Rows from block 4 of the decoder, named by matrix and row number. Each number is 128 + 24 x the weight over its row's rms, rounded and kept within 0 to 255. All counts start at 0. Numbers have three digits each. After the name is the row's rms in percent of the matrix's.
# convs1: 3x3 conv (decoder.decb.0.2.convs.1.weight, 64x64x3x3), inputs 44-63, a 3x3 kernel for each
convs1.9 098:148127128146108128128090142135122116129107086122096097106120137148129080138147147120158126137161173115113141115121096169107148132126097100123119081098107125130134108134112132126125121134157116119120136140164112161169106161089121098106163142078150093139192108150153119147166146137156166122126112125113159140119148114145172149122137118106137107115136107135131128115062124144108139111130114154119127114123134154110154168064140112089096148159112176157137146126096137147123120161138119116120137176099151168148115152133125134136138154106135135130
convs1.10 105:137095147126099120120109136134146120137116126143115134125159152139140113139131126123092124089102119099137113118147132124127141115114116109162151123104124116104099143124137119126132147096126130101131144049116129153140138115124125123138121076097106083091098120145141118119122127127089134074129121134137094124112125106145135152124107120167165161131111124105161135128103123116123132138113110140115147140154118120117136129130121130092119134117109117122121114083091148173144144158124117129119161150144140036122145110125117122139121125118138134141
convs1.11 105:103133096109115120119135110125134163137142160114105119150136104120091115104099109114119148150107120114174095136146164153174155122091137138137134124135150128118141111101134147146137118107139193170121138063138150170118147104126095123130189155098133138121136114151112100126113115113125087138133170152135142117114128118130137125116144146137129127117101105107158114121114139126131141121152147160119143103124099149129129155126119145090123135169138124113134092078108130137144142138147124119130095095137068092096166128162116145118128129141124133118
convs1.12 103:148108147125139168127158105131143120118087131129120141129136136140153104138129155124135133138149128140177130120114135123137130134102133111132136127165164099165124125124097136116139132120115129115146138096147131154119108141126103073077139125168137127136146119104147132113099132111111116146114112144116106124116102145137118114147110138148138137143138120127128105141158159104137097132158131115119112120133103112085125112097153101185149150092128108090137103126119135115131114171104107183123151159140174255139141191101147148151138138138143152112
convs1.13 101:146148145093099113120104134119121144112104132126103109145156115127137145136121117138135116111095116171172137156158183103107116120083122125141140121119129114113122145116124103109094111123153140172154105095117141180130123115119091083125130164138120098142129158169124095132130147081136114122098139120144132110118128114147134142104152135145093135123165127127106126138120161112103090162135139129150121147105135098104117219134091118149133136123133147125136148132147134134146114097135139162149148074122130165118127152113121151128127108137147152132
convs1.14 103:100129137139152138126128142114104126135160164140178164142102105128122143101104127149173129169120109132119126100131096130149133122166136173146150149152148134126150140119111119121144148185122159133142148201116123120126133138141127120139110166089116152141109169086109170155156156117138133133135138120147105119145149126138117141140178159113111129129140134090095098154139150111116092125090108127110126130078154110097165160112148102119102139139163134151114130145130130128117126101105136091091114140138133090128112078125118153145144186154136162146
convs1.15 108:147102105148133156138161116118097136129114137151148138162143127101147114130152130121059114135155140143169124116110119137118143136122115116134112131135123137140141130116112141134127157124134150094137158169131142179115128075121164088107134143133126147118130129154138115148131117136116175113119102136153148138105106122132107169117111118165131095125115145105126141138121137112143128123150126131107141103125137124182104146081147118136144123129116119094118109125141095126146130132127135116134126091132168027108105160140136124114139118141133135106
convs1.16 099:129119147104132111118124128114107136104122117111111114151131156092123116139139140128098131123075117131105125131064138123132140131093152103091102108083107098091100120098126124142122121079120136113114126124113125101114104090092112096132091087109094120090111095112118093118143138142148120114139125125122098113127098127116132121102143115116064109100113118151150152151110139153142151122201113096190094133173126159159130160138127151135138107134131126135144118135128137159151163163161130160151126129136122068130108121135125118107117097107125114109
convs1.17 096:111154170113147137143123144137127207162148219133118166133130160115126124124126125120156121093135147117148118133143147100119166146136115095119127105131120116134132141125115104144162114120100101090127148137135123115123102134107097115136108095087127139136121107113124188135107087150152141152108143155112129112143100157133114116142121122140152155136118126122104115141100123141135126120104104113109082093138108093179159171140137110118134130112110140131117142115133131118111126137097124145122166117086129142129088160117124112150135120171129111143
convs1.18 097:099154099138129146108179115112104141152124171119130165111162107125156148141152111141101147091102116090112111149075170115129121131130179151134151122135144130128124124146122134131106138125137171147175119146145156113121132104139109122140114084142116083095151073152139129081159119154113194139126115139109149124111102152132153124127120128107132122158110151163133200100109082151099186129107123120174115094165092130114125153128140124112130149166135116112121144139130139178131104118083086137092121125129133099145152119147128119120171130158163125143
convs1.19 109:120095115116100111144156117104134113110118093130137123146147134143130152144142129102121118151122088114126135099121144138096108133115157083062079094140141109134127144116143126095120139101112091089151193152129099150134121145109115097155157114107101094106136151108136120113123119152132161130094116115112146140094137110137156146106075118108086109141130115102060085124130118122165163117116140100141136122138130125066137128179170121115137119065093132108148150158135123073087140143127141167146137114139055151127122075112124117121124162103121124103
convs1.20 104:123115111144140128141161158140142107103144102137123122134121097136136107128147114169098103130137141140090120170120105105143084126102108129111114117110126127127138128125125114131128112105122139085143123117135125127128119105132118108134147120139113126106115101169127124145141130049134103176118119139117107105146095106120159110127157135139118109117099136141112120138134136149128139122154138141098159118122135104179094106174208138131151136138129148110159162160144134102098134128111136120117131132157077199108097134142133139101124066103124125122
convs1.21 092:133147121125150125159148141139132117116067101129103114126140139112131125145147127134153125106135113116148141135132123086098094130088124096105112097071092101087102126116131133130165116118107116179113148124184126185142147113116124147101116119127087113111101071089120122130119149098140136136130115124140146161151096112130123135137112131129097123143110133129134159140143108128193178157121160114123125126113117142107118142120134119122126175161145178187134173156135146135163143126146129135145141128145128068092098110121117098130078032081121097133
convs1.22 095:115127117091142076129175131157141122124113106129143123072142109141151117102168101129099097125136115131141133125087147106133108131096127128113123133113096130115128133115128124152125155124138112140134131150120125127140129146117047114116128139138092084102110077185114077143105106143122118143109145124131123128234095131123150114129121103118173140116127091139141129110133125141116138160118123159108137165120151132104190130152116150122163078142121115195117115104159159137129101127106162115135138139126255096172117103136118089124131128128135120126
convs1.23 102:128126109117114103099105115129126074137114072097108079112119120111120119105124102162114090165128101145135129155155079158174069112111085133133126128126119131125121106100133125128129094129096107131113110150115120140153133128127158114113138127102166149113168190121133146109127111092125124076165101099123135117137155127130139120122216103166178126132160114137113124144099133122111120129177154123194168133127161112120117110142089129137120153119137168121170151115140121139123136113118149134127102147119147143128120130123137134097165154094112105082
convs1.24 103:122158128113102152117147144117159141099125131098121128087107142132098124117126142150147141136136144131126128169169142102123145117106115128101141135130154120135151138162121105155134128132137173103131117071147179126132122083156121151135123073112123144131091171148166115121120117144096152133135127119143157131125146107118115110117138120130117130116119111124127136170136146143124148135159118096131136113106100099172111085190122129113128086118132101132132119114134108105128160128136141143129136135139153127118093137181135189116135146153134140111
convs1.25 097:114127099128131102139126133139132109131153097114117095137141098154138126154128147122103135118146159143140124155149116129147102119099113120141126122138130116143106123144139131142104127145130127123081124079119116173137114102080133148090110090089134150141105095101128130114117095125114129106107149102130130130135132136137117141111143100112151101099122112105127132113119137129146125133179134134117144106157122141143130121037135109099131132099138139147128116130127100117160139138139135111117121119141122161090163161117130118094137125109118125120
convs1.26 105:160140131136141149128151132132137178120114197121124168142154118153159106126127138127092112086050132130084153144097145123095156109136108118138094133141071118144073150119153144096139130083142108157129129157137114129116160173175167165162164137110134122134136155138146121112115109111133068107113090134121133116119161122132110121120138145138157113147158156140119115119124103144113118130141118128179115130135126139094117166163156143169135147123091182111097166135114146132117184116095183123104092108131104118124099081141139156132115155143118151127
convs1.27 106:125125144114102124133120137137134117148121126108110111118139130130144107120104115139097140130135149104128154135119106135139126131103120107133117144137121144146129128124117147138135134126149096146137156098087158155123113109102130085134118127159140132124119114169111049109133154095130176087138143147139123146136124133150163138146141124117156120123098112099116132140154099131140097142173134163107167093144142148126106131124176133102141143129122118083096109108082129131125117154130119158117168099132166051132105199144129125127122136106111105135
convs1.28 104:127139119137140104144106140144111106124111123117093086108122115098181094129077131125110131116153116133122121135140121152169124105147118113144116109116089111126119129103135101099097108105128129152141103157146126139118169157158161170138106114148113184105126145145119166148158160106158144121111121107140147155137138124138090147150161145122088130131154099119144133131152098148155155117111148100131127103069113104126099122090084118185142138141128133147125165172173146155143137126127117143132140187125152140140093123099108117134140117129132099149
convs1.29 095:106125099106140098099121107148158141117143105132126129160147160134158119125130124145133144137143132145129122125109134136141126149100137175180166159137140162150154106091116157168152124123131112083135134158148120111151134164116120126137138133138159112120130142103126134094135142143139135142154112120172113148129152107112107111131195128181132161133170113159132148105084108111092113112179115088193081098162096114108107124124133120140120135163141160149149137158120140101131129117109111101107104137120144104136101124127173167164171169160169178175
convs1.30 101:141132158111144110151108144128077124129118101145122145136116166112122104111114108116114091150120137146117138138086121119093121131107126106105104129088108130125121122157111116146107135166124121157114123218169123086135122108090140118134107164132112088118103099117139082123090140088061141101117112106127098110134118088133132117092111087125114113102101099119135133150183166125137109107115098116134104153153129129144118156110108167163105129167125138191156110153137101135130116132129119130123100100132139081138139147114109058083108065119129108108
convs1.31 102:111133120128056134107141116129137142121116101136137142110156113126097104131167119130148136111155099131110123098132116097137127123142138117116130090121134153174148119127131138150122139114160147104139141111105121100128139126137096100095109157112120101130100128129137140101149097135123133144161150147115148106149083145109164139099098128108136114121143144129102112101090133091116107126110106138123106154167129131104093115141160160124123118097127107135146139118146115104105105152130126147151121093109048086148157118159139149150137122136134131135
convs1.32 102:111113114121130124121152120146123136167122153118138134151179149125139112145119127124107096130112123134186117114110146113132127123134134133122126146147147133142135148154122140141110117116125176158121099055136161156121094121110136161140127148137120104138106148132115091100140106109148128163116133117163128135114090123139183111116105125121144122144121142096112121134132159132124109137094124148100148141127135107128115163168137126146136111117116091183136114137139103103134144181151103088107124123158133113108145099117124149120153121147129157135
convs1.33 087:145150110083135127108128101140193170134175184151147147144122104180180135130162093122063115170128116119113093117151150124119156116102146146138137146138146147150125108114130110114104086145133148153150191181114129124113121114153129136150129119143107140135119126149083111148120125131143117139104128112136133117160175132138115115138156144134135139122161141173154137078106112187166131136140182150116180134140119172162139123104130152164167134082123161123140147160124149128116084104123183170129135147104145171150079106084124178137115167151135137143
convs1.34 092:130118138161104135133141109133142120130116083134100094126104136094115121135107118085116129102080121130085130118154111171131173133142092143094104135104115106101090128128108115129110108126097140080141114135123113123140155111133108125102125104116133133120138096105167105145111122138100131121160136157142055126106112105116091094132143149122133123149141136138141148136159102104124150170075177185046147149066113104121103129189164126151172126107131105121147144143139139113142098087118148148169093129087092111100088106142097142142116140118117097101
convs1.35 094:151149132108099105106154105128114132144148132121123132139184114091143131112171078153113149136100105131118147136137148108135102150129154113140132153164154144125120143164126138110108143129108129109120106182141140097142122130141148094108121092119123102132150129134115119115111132123138131128179169173140096116160084179104145095172144154133132124158096141096180128131121099084117110147097108147134096122076071157133113142142137158151157125195123122111141123120125144221173139147111140220137113089071140077139149096136127122117098125105115113108
convs1.36 095:147122126132129137120137118105093101114101096100118133133123171148144163123130137108107139155162143103117106140098149105138087135122168122116134096096094126119136129144146151093172142166147144155145152089177121141112158117124151119117123115118159112130145140141165151156121163149134109169123148159148120161136131157153116155135129116115114134135141120142167135045137079113124104131118133125138155132112160154135118086196113127148121134157142147142182140129142145119148118078194157111161109146133120141145090134108160127137153153137103164110
convs1.37 102:130115136136141127141120122134089071145154121135144129124134129136136138126123126146071156121201124103096131107105087141136104159152122110121119142132123126128133119118118117127120127152127114137139146158146128135114125065077089215163141098100135155160174123133134160126154149056148159150122123123142141121135146140133110118093098060108162145142138104123126113135139119136092112160104136126142132095122129128170120152059170107124146109103125108085090153140133112121115121110142136123132143117140129147135094158159132089095134170130159133127
convs1.38 097:166143166127086146150139133124100125107078101106105123131158144143184156141134147102134109107107111107135119095185117162101155106136118145162144098115085101093125125125117133128121112132118143136131125137155123132118133156127124116128118127134097080104098173105127093134145102172109107125122129117167152146104166111123125135107078106172139156102072105172209144109095103113152123148182153152169154132156144130162153113110100122122134159143103135098120145127141206190198100091096174153160113103130091145139091106146111106116080095093096092105
convs1.39 095:119101089135116102092104098128107114101100093095071097106130100139080150126113144108128154126094131082087087137140135172120165089079103152142146122125134119118120132080128156134152137116127133167133118131143108124098121124108111118141137121108130149141110117125110073126138095146155133121118118082088112145116098121083079116126138132121117141115089097133117130116101114112109114129133158131120139105106116137116153175132139091086124125152124168082151101102093135132143163186162126133122119162148101128113119105131107127140084109109081077099
convs1.40 100:137134138134114103123101113129137133126110118111096086147128138115103135131111115150130132143076143120166128175150159125150114115110095158127117122083100107092086123130117123135136121116104151166119124137105138091122143159093132090131129157137105110119127141110128121130123123128150133107146112129141144116132093119095154093111142103141169130128100130115132120157170129144132131131102148121100139116128112134098120112142108089108136127148115127155126106133100148141126168169165163119149110115103120100156130124123094097082128099122118107107
convs1.41 088:107137166136126170125134162111108153135087183130111160124206152144126151138135133107108096144080094119143122096102133113095184090118125123114127110117123133115128109102133136158103124132123118149129121149112141133114139167132135136124099170123127110153115170132104140120125154154119108168146126148114155099137112175126142134181127140143133138148126147149109125147080140123103100121157118149081157135146145155105118135170119125139099156165098148163111145111116117130117107137103140086119094111143125096115117111117163147163133155155138138155
convs1.42 094:134100127092128139131074120175121166130099156138101147123116129111139140120109120145134151125158123127132124127146136100140109127133160149146138154143139144114118132158154106119096139127148103106124127089098133132099122103116140133110123097142109119132112092090099167112114114141171108146122127152120126117119118139110124121111141122139099119112113150133164117181131132129137109179117167167175184140114151187134114099138148147175160130126100178117100159168142123140129140136102128132149143129113129067106123147131112142118106148122116149136
convs1.43 108:137148094088092098135144119142146101147151108131162105140163101112125146121084107136121113113114104119087114116124112152175138117177095135144145129122154096091088112140125118159110126156137109148126139148172091113142146171138135085096125136129142129148115146120099125112172111151131137105134135123136124113094154110125105088121173118127118098107127105135145137136145127118131156111111094119138088109080123151142155152154149152113126139202169097153126121085118118187158131152152097117100095131108122114094119099120139132116135134106124106109
convs1.44 097:130146120145154134146161115100101126073079135115106132124161141149125135128135137111147131067136109106125138111150117066152102112141125087120100085120120079103124168139134149155141135123099114101145115142116121119157107094154142103148121100142109150114057130103121143106102146166132146182108143133098116148132124149122115128079098142063096125079102138131134152126149140125133149087104158079134166107109168101123149111149129115114127155130140165136127146136151107111148138127153113135135155149096075091142066116120088090115079085107093100106
convs1.45 100:127149106126159121147171137107116080140163122128154101135105129127101120135124148138112126136152163146155119128075113157145137155141133127113128120113121146135144142126119143183111119122101142103163125110143154111136103145146170182146140151112162134140122149118104129099129118106099090175105125139122138108132138129111145113089166142149101161126130150109129129123115153148131120118159100122190102121152123136107180156088175116121185113110111130114125125179158096102116127112157130111139100132135130113136135068105144150117139156116136137107